python train.py --dataset="dead-leaves pictures: piles of overlapping shapes" --encoder_fused_qkv=true --encoder_inner_norm=false --decoder_layers=7 --decoder_norm="layernorm_no_bias" --grad_clip=1.0
Rows from block 9 of the image encoder of a small image captioner, named by matrix and row number. Rows with one number belong to one neuron. Each number is 128 + 32 x the weight over its row's rms, rounded and kept within 0 to 255. All counts start at 0. Numbers have three digits each.
After each neuron's rows are labels from the 100 images, of 14976, where the neuron reaches its highest value: "responds to" is what is common among them. Only what is clearly more common there than usual is listed. The data: dead-leaves pictures: piles of overlapping shapes. In brackets: how many of the 100.
# fc1: MLP up (encoder.blocks.9.mlp.fc1.weight, 512x256), inputs 0-63
# fc2: MLP down (encoder.blocks.9.mlp.fc2.weight, 256x512, transposed), outputs 0-63

fc1.12:150126101169147112085081132083140087155155104170169102129078111135132159083106167115081084135082124136083159122108065098110133097075115146134134108175108151079079090177094156091114084161164110
fc2.12:111119130163179160083100138071112159105080094084084164173123097126113165167100152144094128071077154164156126079077106154107102097139148149124118089105145080130081130154077124160106095182091144
responds to: grey (100); large pieces (96)

fc1.145:138128162113083172157172146166157112131178129085111063159168095107088101100159101082132100102139116106099071109108103141117139093045095168124131132168095080152172115077124118077082134138094081
fc2.145:148119111145146069104131126127176182092161129120091121110133136173100153170124119156133152160139110073090097105101149132148116180112124138155134122110130150190118138163152155083139153151077152
responds to: grey (77)

fc1.320:178134100180147123087138081118072134163162158144167097173096104183138116160090129090082073149086176084113139068115134117082146125076097105113148091165165060162083117079119127084165142161112169
fc2.320:115127141104124106088080085111091157129122145186088111101133156165107143101092167099185114089095100179156071090176150143176137115127165102095133119132163176092138104099168079093103179112118155
responds to: grey (100)

fc1.92:135124139119132149178126112120131067162158203082083074150138118086116124155110165162165072136090170173150124082142153150147137074064161132087104100140194127171099091074100116122125172097188119
fc2.92:154147171116123154149121116162095114175124166132132160156112145093164128071121126156156108168102166110135181149165075103190119114125129116143130151143159166111129142154162127135099167090150188
responds to: cool (100); large pieces (60)

fc1.477:134090132076135108095095110145121137127108151109115101163115142091134137136064128187108139173099126154197087118126166096141144080144138148063113148165194108113114125089114086092077098111119105
fc2.477:164151134078081109120100134131055160133145131163190168138106176137172184124117144164155147179114123124127149129132090082156170141152133127124140094131153187081158134175168116129121098114194103
responds to: vivid (77); large pieces (77)

fc1.409:131147184112064146096204141105074166075132092100149144122168133160169143138138131152110123092136147136106110122151171118122077090077112184173121129128095134133126103122135107157127149153056089
fc2.409:158084161104088084119180106119139161140144115147174173123131153115096132132120138138112159139117116070072109109172112089167094162144141146121135125112147170168198100137165082136130124097129148
responds to: grey (99); large pieces (87)

fc1.277:086082184126080110083173079127089076127163127165079095079143111110072138160133117139165119172161150125176169166073076096179129082114081142106170140180140118160109168181104087132151143130169133
fc2.277:189140116135115128131119135156141130077185168166148092103133157180182175102170103161186088171141167144094139166078156144128062123125153179137120091085150074119101158159163106145178089113100098
responds to: large pieces (64); pastel (53); earthy (42)

fc1.87:144167166156152155069150165126121111106092130104060100080111097148181099100090118133087122119098134121082139139074171095120104145142113152086066168083144112130140111075119104165111127047078110
fc2.87:073199078121162126112126133103163085149164132148118127066159086175116104111122079081066109080146157081153188130127104099142160161131172057113140163161064127085054141131132128127140155159133165
responds to: pastel (100)

fc1.214:162146142128155185121116084144087055126161158127145089152096163165090129089084107166153124131132144159082138167088175140135087097119151122137126079155084114125114141113174138061125131169146161
fc2.214:139108074165122077122123088096136139098150153113106161170119178149152164082166155087137162186150085076178118140159121081159081128086092106137106120141102076137090107173092116182159122100128083
responds to: warm (68); earthy (32)

fc1.170:115097108131124120156129175158137123094172108114114086143096144190167139162120156104090132082159109166089160141156116130175142164166113112169134164170167071104174138063161098125168090066102164
fc2.170:134186161125145144082116098141102178183088162175147132092155118099169142078096075161164079170100149171141151139129081156077179120183171117191137098092158079164134185138068092095092089178090112
responds to: grey (100); large pieces (77)

fc1.237:112170100154137137133117138149150110064175152113092117129161098182109163115121165113134137098134090093115165081085107124158138126134117120135118189170110125114076088136111182114156120085142156
fc2.237:114156097095148085177104129115114124173160155143148086126137140100089163120169125095147124130128128148185105118150110078188155177156133095181136129127153144135053129134141164090192102165195177
responds to: pastel (100)

fc1.282:152105085074166095125144098121177160157177102152143158185154170058170161136076139144148167191096167124097168139131092161088171155075113154095105109099100123180182083083150151165142085167167156
fc2.282:097151101090141102134183092133103167118103161103203143146133183114135176128100162106107103117093089164086092141154097137143159171126157118103126097145160144083135139166172141187141148134161112
responds to: large pieces (63); vivid (58); dark (42)

fc1.304:103158164118103148170136141168075136104154163157104092124117078099110101077105095104174105165103146125152124180119080181159098153101149092098092093098183177153178142119135137117152150082092067
fc2.304:160123169175167128124118083148135140113141154085098109097158085159084127079165177113096104128118164073098188084125165080167074152172151094072118105082161179091150177116096114123124127155166123
responds to: dark (100)

fc1.220:142119140154174117135089122089095132058072083126151146130085056147105151116127156136171170136128127139116135119104157117113111085150076168083150198127129121176115172111111199113073164076121167
fc2.220:130183139105168114089133098076107133142192134135114159092134079142041154130093130092116151131075068073105113163104097151160136125119159129170166164160123097157129102095095186096178127136083090
responds to: pastel (100); large pieces (71)

fc1.406:158177133186107129115179160152140121145182131057111107091175127152190143082150107117173101062131106172160168127102199117153118063119128147104164094107100163173128119158092150104163163154155081
fc2.406:139132123177133100157107081109099091103146070123110077123147172136109106119183092077061086187158153069116098150117161122092181170117172170167137100097111182083096125126116074144089142194129100
responds to: grey (86); large pieces (78)

fc1.46:154148122095122105170140072082163092116139145143124146175123121122170135109092114159127099116158171131107137103140125156130131089150151167149124146108181095119083092161148146070130134135137181
fc2.46:108132089138128125172165170115089097142105088177198101122106160166131176133150149157142133167142118169092176184110076090185181116120180080161129126150089137071095163097126109119115073150138076
responds to: vivid (61); earthy (39)

fc1.357:095150180153122177127158113126173092117149188083084084138143137124118092132128181172144112115153168100093143071100104111075144064080131126104136109071094158175180094052122076096140124085152123
fc2.357:123192127152095077139125105128121101126144132113097128119136105210091162105127099139093103156127167116146150146052087139140164116122120172119123160162077114128107094109077110141114133170129104
responds to: cool (100)

fc1.75:130114085104140112118123092099086102152080175096169153128139134103174085174154141126108168156160097092094116170181096155115091157130119168167085120097177111098091172109163191150148087132073147
fc2.75:115187089116171142104087079161139149106152169087146121136138096086158169160086169094085174083153135078158177085086143145107172123125089084104104162171101081118134158093162147121133149132120163
responds to: pastel (100); large pieces (61)

fc1.50:126138135089152183106184142123175133101068134138113152126124118113094165089105148140160099170117154117148092077104116103086065076153073117101150127142202111129079154151096165147075162095119173
fc2.50:114104160124115131074148137170181171103105071115131177079148113139176138099168168091065130094176145120116105165123144161150137122110090117096080148154153092148145163116076140160171115134116121
responds to: pastel (100)

fc1.26:147160088107090197151144103108090089111146116103145068151135132145091133091114101133131098129174142117089116139135122089127093095054178158125110096119129119139174095085159118088118158093175060
fc2.26:102103097081130135119119102119150181107136152142094143065142093180072101160109123129134136118128076128104092138136157114110126167123163069069122170174069169143141131116095125124127089156089179
responds to: grey (56); dark (42)

fc1.332:161138175193090143108129166181085104129134136080087104127109143139140130118148130152075074169130167102095145056122154089112113100076128170176090126105089075150147094113151116155144203124150092
fc2.332:099094119119128123147104106151132195136101131180182134146138154079139130087148143142205132101110124149122105145186115089133133144151137115136141137166128171125113135171117140119166112176180107
responds to: grey (100)

fc1.132:206073122112139147162137084160075175146097132119139181135175162163161150160151066140131133143118111153137099158118115134143057095135113145136154152157161122131076163194155155151096135092076190
fc2.132:119213108155113091112148150088139120126147068139134141091126121143126157165131173071048094088161123120159152140106135129084138114154147140150164152078137153085112143082066105111129112166132099
responds to: warm (93)

fc1.278:147106106158109193104092063180089139127125116099121063118081080149168136106132133170104136125167167123148167146134074108111149169123166089186130092168138089106130158083111182102115177147155187
fc2.278:129136147144188150112090141133150174115091096084142163181159109172112081070118172122171179169078161114081144075170155159127158187154169146131090146095167146071135166066146160168099137131116121
responds to: large pieces (86); grey (79)

fc1.356:105092102097121177108160109123074149063118099149138127132151057117126098144048190113084114170096094113151103072131157139143111101119149126162148141158159104098141090165082173129085186075080148
fc2.356:107197116160090090104103171103184151095091083153094087082160178169090123127129136164093138123143121133156118143179174172093093169159086150116132166142125112143124152104112105094169147115135142
responds to: pastel (100)

fc1.150:079178093139148140100081161176169127131181088080160084142120162101085106073101104116133114132107167136093159163163178128066158105090139157108179063107144105144181125075162152093160118138199093
fc2.150:124151170175175102156108140100145166136110139146143136152098156187166153082092142102110141137148108094091153130137139151124112124101148067098154083151079124149169173138118090112125154137098090
responds to: dark (100); shaded (79)

fc1.358:186100080167156143081086084135079181125085093080087141107161142072185140130153141146109181161095141169087143151177129121129140110099186086141085168173107077145106107121130161121120077114146164
fc2.358:138134079099117163139142114138085148175089170084077074097149176123081082176081154066136126113163164135173089161108170101153088146166141123169174139170089082158072073158087110148184123131153148
responds to: grey (99); large pieces (90)

fc1.129:137102172112103143167114112126141068147094161085151134104170097154153127088171144163093174156112076114166174169148120138179154092096166125151176109192104121158163082137115124162097121148058134
fc2.129:163093111133132116117116158125097148176092108123171060154136179124132075111182171097098120109105079109118183121135132149071161095131084101102086075111080114096130158131157173086160130109109165
responds to: warm (100)

fc1.427:113112152114067137118169185123106122136144165066099136123145099160159083140069159124077057098144155135125107095104097123087148102082114128143083121111097093108107096111159158149123220103103064
fc2.427:066121114156181100105143149141112160135112131152178148120133123108146176139185153147111154159101149134146135163153128104159134178151150111185125116133129159108112147119088150159207143169130155
responds to: cool (100)

fc1.234:104164170136142169074094163074174091086164136068132072165096056100150098134108185192149092083097140106122110097122137114114142059052115117129129153140125101101110054052105098130107191134153132
fc2.234:124179091184081114100183147106101134160152114115108116092109107185117149176144098121074107164140139089124177138079102160130125124162167125148181114170120120105131147116054089125153150163089148
responds to: cool (100)

fc1.74:104121089114098179116115145090162102150124180102106082154127129115151115088179109139120070139145095129105169101080170138144163157050141171074160121105135147171122163143192128143087141128166100
fc2.74:110155183138110140116106151118169086080174141123109186155146126164109107117096107161164132077131148119160164178122076179163075132168138173118076096112111168127079074108161136091078139100153137
responds to: dark (95); shaded (76)

fc1.469:126129153142126179130137111168069139067118103095072141111109142181141157140090157152113154077177142148114160114099127097165125103114095146189137153139111097123058133097074161105098143049127151
fc2.469:118177137081177151133063149201153157184111097124157100091144147088131109086177146146172148097072141166148098121161095097121149169142146109111135133099146122084078142101117136118126163100186176
responds to: pastel (88)

fc1.200:109155072097084169140114114166165153122181099106151062137170138149116087120180093073154111108149142132118116155154114125046127120104160076098119060120136127132135110107129081090127119190165097
fc2.200:089159094074162097101116177150174128068183123139173144083157135106081135108175095103105168136135138114144158163099169082109129160139127097158151149145113187125089127081087150136168109173103102
responds to: dark (100); shaded (80)

fc1.103:168128078089146176139181117152083175166091149110141093150187132130099150071187093130126083144120174173128153176105119138098147153086098180103176105074073085129111105103182131123127118176106113
fc2.103:133117152141176099160125103101126084113175073158173073118180108141093101112086090057097150167100154089088176091124163170133084128166170115159181076079131153149160095119169119099154124125150179
responds to: dark (98)

fc1.182:124161088132116193173119170167088068144154138091169131077145078133097153132108139128075076110069080184098089175170077093088137142135093114105156082133095108121142152105126176158130109071150082
fc2.182:167134161092114169177109066114183177099091179106099134086133101193169162089162112110164077175097153069098169165135090082136143101079142123088131078112135105117149079134171162115112111170177172
responds to: cool (98); large pieces (61)

fc1.346:172116167118105121137099164159095094160098150165158121090165086078088135126104168149133082166136124188157139104073156093144172127068165102151082127129179139160137087071161173097086185088139128
fc2.346:155099078103166173102149076103147092162131190090100147121129089105144136072065112111106100157109079078167139088141112173153141132110149117157179145159090142180115095099138080119079088100112084
responds to: cool (99); large pieces (74)

fc1.497:109170148136090121161190068123076166122106090148128138134178085149144106098101105145131127122173096116143101105147152157122099075097136179128137130133131116156114103109123100136105161108083148
fc2.497:127132151123060113104105090167098148104112104157154096133131146164108140165140155164108092125147109105136087115154040098144084104114130107109071097178146116107120122150121147082083175052124067
responds to: earthy (100); large pieces (85)

fc1.233:117122171119153150173111093176140076110085132079077105086144069126095136189088127160118132116159159128088065046142078174107133122067109205161144124101112129167109137052138100087133197118097164
fc2.233:121100102140132131161073112108163086146119128108118181108098142197070094112151103080077119155110092149095156145097140104147112115107116140164118158169090146079113196168099138148163134142106108
responds to: cool (75)

fc1.455:149074177136140135168083100073146103126078172105139095069104136156179135140090175135167100162087171169129091112136148198169151130121153119093104159104141114126124140061149156147163173132159075
fc2.455:096144154135081183147141094115143135122143106114123097143165170160131149136131175101175111160160110116128142100108159075176085139097139097046167134105163092140093111153187090133100104078155097
responds to: large pieces (76); cool (72)

fc1.33:080174093069176103098101137119100150116177119166147086162103151114110140123064081116171134105139118190155082178083132117171078165097149133154082146147109142157150113117147149084166154165168156
fc2.33:084146113070117100100080109143124103136115125175115072116139122135173157104131115083135082105154150110147176161142115169150099114151071108171063134103130072067179161107152179133171102149118113
responds to: dark (91); large pieces (63)

fc1.458:110100146121092131175123098173085112105127103181104100120137129137079096124073129153164133173105091107132137161141122142165066158082130107070148128103175114175131189159134116127063072076086159
fc2.458:081106097097065066143092114078119121173107183090143105123161164101113169107188154100116070172121180087110103154079124096102148132149141087142154086191088199091149154112123118152169073176133118
responds to: large pieces (83); vivid (63); earthy (37)

fc1.115:126193141143111175130147166138097138140180141129126074187185138169149087104100099161111093066143136124152095055143180113112145131112080125100158124085172101157160110126151154092115154096141095
fc2.115:129148171131112154080184101081158149096175086177129150105127145155125160137107144084101102126140102116125166136072143166100094163150111085115134114158097083147121111157113119133129118135116195
responds to: grey (56); dark (44)

fc1.484:125137130107125158122169100097093075064158122099101166149168080135103182115103142128145089131146164084100171113085119162162152104136142082125110184149113053127082136140098179142108174075085136
fc2.484:130172119149206102116090105155133129149155095154182166100077104051085169179148107173131122129131124166143124113106160082085107150155180099099168124144124131127088171100096179155149117105136187
responds to: pastel (100)

fc1.59:172087107102073104084150065098132129085108186079096127135171113140117176075176146135092133187161108186144101149077124149141119154175082114060124100106105109136112109167155127080078128076077127
fc2.59:104163105073111130131115081091086146133075148112125165113097140138119164126089077164119161086166106144175076098130124108167173135180151101093099140155088114142103182095134146073059158085109139
responds to: pastel (100); large pieces (76)

fc1.505:129145213102128094137144081116121083116162193124091101131115077109144138161076148201165081201097161180171136128099113189147103095145119168104117113125161104142100091129085103088127120088168112
fc2.505:144162200147145156161117137144121092142127197143128156119094118093096126084082102205159121174147164121169161142151102124187146134120114125108148159097152116123141126120139154095084128074128198
responds to: cool (100); large pieces (69)

fc1.507:139176132140121191110114087163109116147182154133120093117157143128144135113109090147108095101136131123163144113118098132183137095119177113091083172094103105094098171092144081116118094156157164
fc2.507:143152171153109134100078105179172081094161156163134143088099086174150140097122086101136131120133159153114166082126076127110149102177092189119100129106078086174149095104177147115138083143168116
responds to: cool (100)

fc1.431:128081191103153094123180113096160116081086087113175160106116092153107098080125112116151150127126151190181069154179097095153138073118161147154122177155173100116091134176112156157104170176163122
fc2.431:143136115138151186090152125133181161089174127079144115090185105177108141127161141159173137117152175178188110160134141168133115135086128166118174074156128161145153151078170154125150122137178111
responds to: large pieces (86); vivid (78)

fc1.118:145165119166109191124167096123138098091174140116140079150174102133145096152139140143107126097120139100104091117128155128089078074071153137160120091119163080182174094071188158098112153151167072
fc2.118:094138106108121083111122148083182145111147095113140186087163132164083156159099101128118169145161105085077096172156141129131131137158136108168079115130149153203113114156119152129099118139138169
responds to: shaded (76); dark (62)

fc1.251:145185176147140139136086083118158131073162135126088148088150096153094152160054126140129119103084123185135126117144076198133085100070086121123062120102182121131141113100150116133139091071107146
fc2.251:134126166082094121105106098161093139142136126147102089159168126092114115076160154195128116134120173147181175104132104085162165092162092106102182085173145149115169136097123156125137128096185121
responds to: vivid (83); large pieces (75)

fc1.432:164117109109065086119184153154102124143119146135153060140117141134153170134121147149101091177139140183159091082131082103091079156168123089178163147098085141148179089149170108094164099139121150
fc2.432:142136074156139142167171140114092122129088121141088103149162144074124091137069161155151144135100140117075092154151176105142158092111156139087145186124082137086069085172163169084165125127102170
responds to: grey (71); mixed sizes (63)

fc1.58:097159141158153190090114113126132058090152157073095112141106035109147120119089166202185103067129126141118107103123164162115163088101151139144067102112136083087145081088108108121108188105179115
fc2.58:104112137178076107099184095157114128114130121151101105139117106223135126152137095121067103147150140068151162155140138147127158143149159134167161103155092158139113170169094083112115158194063129
responds to: cool (100)

fc1.136:141153140160176112106100148166168059148111128108138143105153085111132187090119099179104108084149096168169108176113118153154089092127127142072097113144143126145153167162121120136109089083197164
fc2.136:124197120192116115107081175118135112100134146148155155130113132130142166148165140161080156134135196112185100092131104084159205137158084158151126109128099169142148087118131116135126131180106145
responds to: warm (100)

fc1.267:130148108189086160183129100129110121094155122129097127105169130200176162123158166133115154121128132167069070126140132188119109086134102142131123140144123136141155124086097180098134144107154080
fc2.267:101166136165086112126123103125152172066124118125127136147087137087090109106087107071151177083121123146073094129158136096058094170140153071174062159110125161139095148112081117129117144167104083
responds to: earthy (99)

fc1.503:122145151119141134083161111145110066087135163087113161125131126162160122140127129179105075128137088142129136125106092130165112068143120104116100118157135119153152099142128115143071135116094135
fc2.503:122128149149124126130088195177177070131187170113090119056145120167105148141139097095128156110101113153080182145095137111141172197086185106113129132132143140190115124131102157075146132121182137
responds to: large pieces (91)

fc1.0:113086139090135103119093077145116126134085160123115124110124155133142112151096153120150138098104077105143143154118143154147134080150130143063088133182101118118096088109165146119099090077075115
fc2.0:147131155122095090132144155101138143123189136167114144120139187173104123132197130064056105163159182082184177145115093133124135128142119151114125118165110165112105141073034050149151116172140095
responds to: pastel (91); large pieces (82)

fc1.266:164137117083168111105120145169121159135114087084091100092187118103144157133080130096100062099086161105146102157169126092136103078147167145094104155120160156118143083066142168083133144088155135
fc2.266:181084129085096078156173114094162160073173119090121150140094113106169132107119132140095084114083138123084103132087129179157088160097120131136068122167139117174136086168113089111108092075103201
responds to: dark (87)

fc1.337:101099103173077107168123118110061099091065132075120164139142123112164121170090149192175082160145128133131107091170105144141140151110129115147123133188116160160126136184098177160071182117102099
fc2.337:097154070100145169089145139120127083070148145179165172124168147141073082135099124102086174163117086108141129103074092101090138126112107078087089123195077118114091114123109110149123145161081163
responds to: earthy (100)

fc1.18:165127172101130134075179137112099135106111128138100143057143113122125178155100113179117155114144107144140124134068106183120063085110099160152107200158173155168085169109142126128092112058086191
fc2.18:081171082166157100129159153108178077095126115120135172054091104128087080105111076119080131144089115083127169120093087136142088202122151130142100119113105112197071155134135135118132098105094122
responds to: pastel (100)

fc1.52:166123113105170125107145110085111066156083182076161167163166083096169139163070109141150089111137126130143151139163130171183112120131126185137121084147141115133087125166085114073099166094139100
fc2.52:144091135074106133137143120142097160098125127089172125165154185143097130166138159149137113103147115181142154095091083151144133125134127099136135066098141101128156105088155136100062162152134166
responds to: large pieces (73); cool (57); vivid (42)

fc1.163:149168143128146193174088099118159075122149184114147114162122155111104162135139097122164045140061151116148131141111136160099153085129151099109153104117161128092138136083189154121130095124200086
fc2.163:123189129137093117134110173104115096140149149181134098108168178125143091115111104121124170184128115144081183167145147117141087130097120122141083123053100088192133095070157130105087063102188087
responds to: dark (92); shaded (78)

fc1.111:113191186098115180125180129081139090062115100104089145159101093132121112088140161158123104074149176134171146119080163100080101086156069125135147135173137083081085069142106143129149153085080076
fc2.111:135143156182158133123084161178162153116106128119175127139152136122150137182178174114090116161088086146149096100172122111089162191129175135168124136108088074152159125152085127085097156144135111
responds to: grey (99); large pieces (82)

fc1.328:153117105184133185156090137124153109058178165097090114097113107176157171140136105090143101144091112127102123075103109103123131095136132130150106146138110074173094125135133139122140122100127139
fc2.328:121121099118197084123068128152097085130089133124134091115126153135101120100151133127131176129102139137166153114177158080152117172127118102132160170092155111067069183119140113133181090118172152
responds to: pastel (99)

fc1.191:110140166138161132118079082137148058083117196145160136100123110109101138141058148159170097133088132138189094116102075151182147076138108146071062136186155077143128095117112111101094123122161167
fc2.191:138137162093087100138093092147064142195108152162179142143150166116123150126148191150141115157141174145133119148157127090165172152107149108100156119139138171108132099160155122140116107132161130
responds to: large pieces (72); vivid (52); cool (48)

fc1.41:083071173151078104149094090095157122119128142089111125096089138157108158093140166115146079081107105174116151178113168144142060117112090167143099154092149080151127152113076167129152156073079114
fc2.41:163117174100137121126109104146185088069172130121089155165097107162099099163087107194128101110083138133164111118175141182078078097098117176133108203122150146121062175082159173137114118146143128
responds to: large pieces (84); pastel (81)

fc1.499:133161155180137153127104147139115171157068164124144169079114171158175112101153155096110129091099099144124143140099100196101089163108135155131140133112118079169065156151125168147082132111116138
fc2.499:115181073159169126096171154155112144157166085126118097077112130140089105137143190133084157143112147104153166124113125086093113160140147170179115160162070160100082137112045141136178146160094092
responds to: earthy (100)

fc1.100:101125129093115194156165132081162138121115129118097138141180078175165172126084140136170065131083145131138136137164078163094156083142080165102159172174152077166164150128146167068116153155107130
fc2.100:183102138117109117174172119131110083106075110118139161128168061193099147160192159155170164092162104180090116085129163175081094125100126101184166169171098088128109128095150143164128098130134128
responds to: pastel (100); large pieces (66)

fc1.483:132104125118172113141083064132110142161095164154156114170104176113118140146108071109133115115107140196192107150152139142128068164150130128101132094086170143171128180150115131144079080094131167
fc2.483:115145071080109137153075177135136150133116116165166110143162156077113130113140156120113123156079165107159139167132112077156200145110134095165125083136098158073139110132126111114156080177191088
responds to: warm (100)

fc1.331:130108090076103123105116080176136150088100150116088172083156173085103125134151160134095127106111094095140072152143103140189108114125109157159067089184094133132071109130124116150162104080114148
fc2.331:110147133140085137174175182144093164175157142105123070110129194091155119132138153170071089171124109113134122145104130071186098141121097102150158172122157111119105105142176126144082080188137080
responds to: large pieces (75); earthy (69)

fc1.268:124187141172120165177114064151094142069182112061094104095163162156143161164125161137073103146157112119085143074122126174101153136157136162100123118159164132158084056123103118119089186060160120
fc2.268:139101161090173134134067082118156170173103149158161130133105144046158136112108103163138110148129160166107111129160147066156132171117164097096204146158113155074107132171174119154125082121132174
responds to: grey (100); large pieces (75)

fc1.475:171132144140133144176113070113119152134081167144147101133123121154170117100088127130147116096146075169146107185131154137137074106100084180135114151158179137132155136171165123156047129132157130
fc2.475:108153100081083083099095157081098131105138137156180146084150193116151117112132170128081090096152142148189175132079094153098153156120148110198109091138151127077144107106150089124117103194104128
responds to: vivid (100); large pieces (85)

fc1.204:175111120119116174090102151174072101128121180092116076149174071131155148132139170151065082130135160162141065068128079196141072159143124184141135183186119123124161115092081131115129175150099152
fc2.204:100097086163180106127180164084116095117107147164109158098112121184130145111180108094096179116109155076123136089117138091150130105136111097113103120173106127141099150097080153079179068088089170
responds to: earthy (100)

fc1.79:138069138132161086069125149069144136044164137143137164128097068137132159122112102192116144098154053136116114130068112161140069087166121130092124205136152119093130138123086119119110121112061158
fc2.79:087127087164193090078139139126128130089136115146117131062124092136072143156142130114083132147132083092152198161100152154115094156147151117161140160148117098146060168085096130110173100128069134
responds to: pastel (100); large pieces (75)

fc1.61:084120148115106095099102095148073082139134117109109069190144183112117129125071114115169144181087095097142081114148143119141082135067086077110163124117108147181158112100094142116168102083109151
fc2.61:093143088074117111075129069159079128068168150150102147124126170097144087096132138098123104142166116116121098139108177182142084124096138144085114118169141161102124070146115145146172078170131105
responds to: dark (69)

fc1.291:158180117162124196136089127122060098118169162073110107105101168183142126167115104117111066130142172182098094109083155099144130084082173140163183169106149060122106150074122163093084128105104111
fc2.291:171088141137151070095143140132140165123124165160116127174084121052155169116137111108174139172159107119173113160201157131135147152127182119103183139106170192150096122105149112136134100119136140
responds to: large pieces (86); grey (82)

fc1.509:177110096128118102149107084101057075130148151123122117136193130145140153086123128087099131099163080132114114179130104120121088074163112105133131100175149094091100135178135193137123077130135158
fc2.509:120170157131101164143168101091092105140183150156151159058192129136107119109185163082081137104127138059181165123112160108161123133101131116173132133132147131087126082132111169127160125121098104
responds to: warm (100)

fc1.480:135147105138114164080158172173089173083175130103098092193119147162140114140137112181168076108115103138205133131088187089088114103139121160132125153118105164158172127093168073113158112073191100
fc2.480:179104122104144171107124148124098132133086114106106159155107100138140114096107111130178151096174096153146163072080058112140106100179086111091107112168121101115133163189113159098078159122143109
responds to: large pieces (74); vivid (68)

fc1.418:152088106157086194097095126140140126113105153100144176093136116154125161153098076161147120122145144101077144139074131098120088115123143162098098108106132108141124123160143152092121183081088104
fc2.418:110121102130174097200075146160089162118106103137129116111138168088175144080179098114180189177095180130148137127166170144178090121118103085170109163170150166120127110168140157142120115166135097
responds to: grey (100); large pieces (78)

fc1.151:084109174075074110127168139104106113168107120167148127187154077076096143098141134110137119117116153163125108131091128136156105163110176135131098118071146143158156139099167143117066146117131110
fc2.151:116111128081110086110106125136155163182143147148098165151105145130088137127165134173108150166148198122145139074167073151161152073157087138170118075141111125126139101114167119171080117169084113
responds to: vivid (100)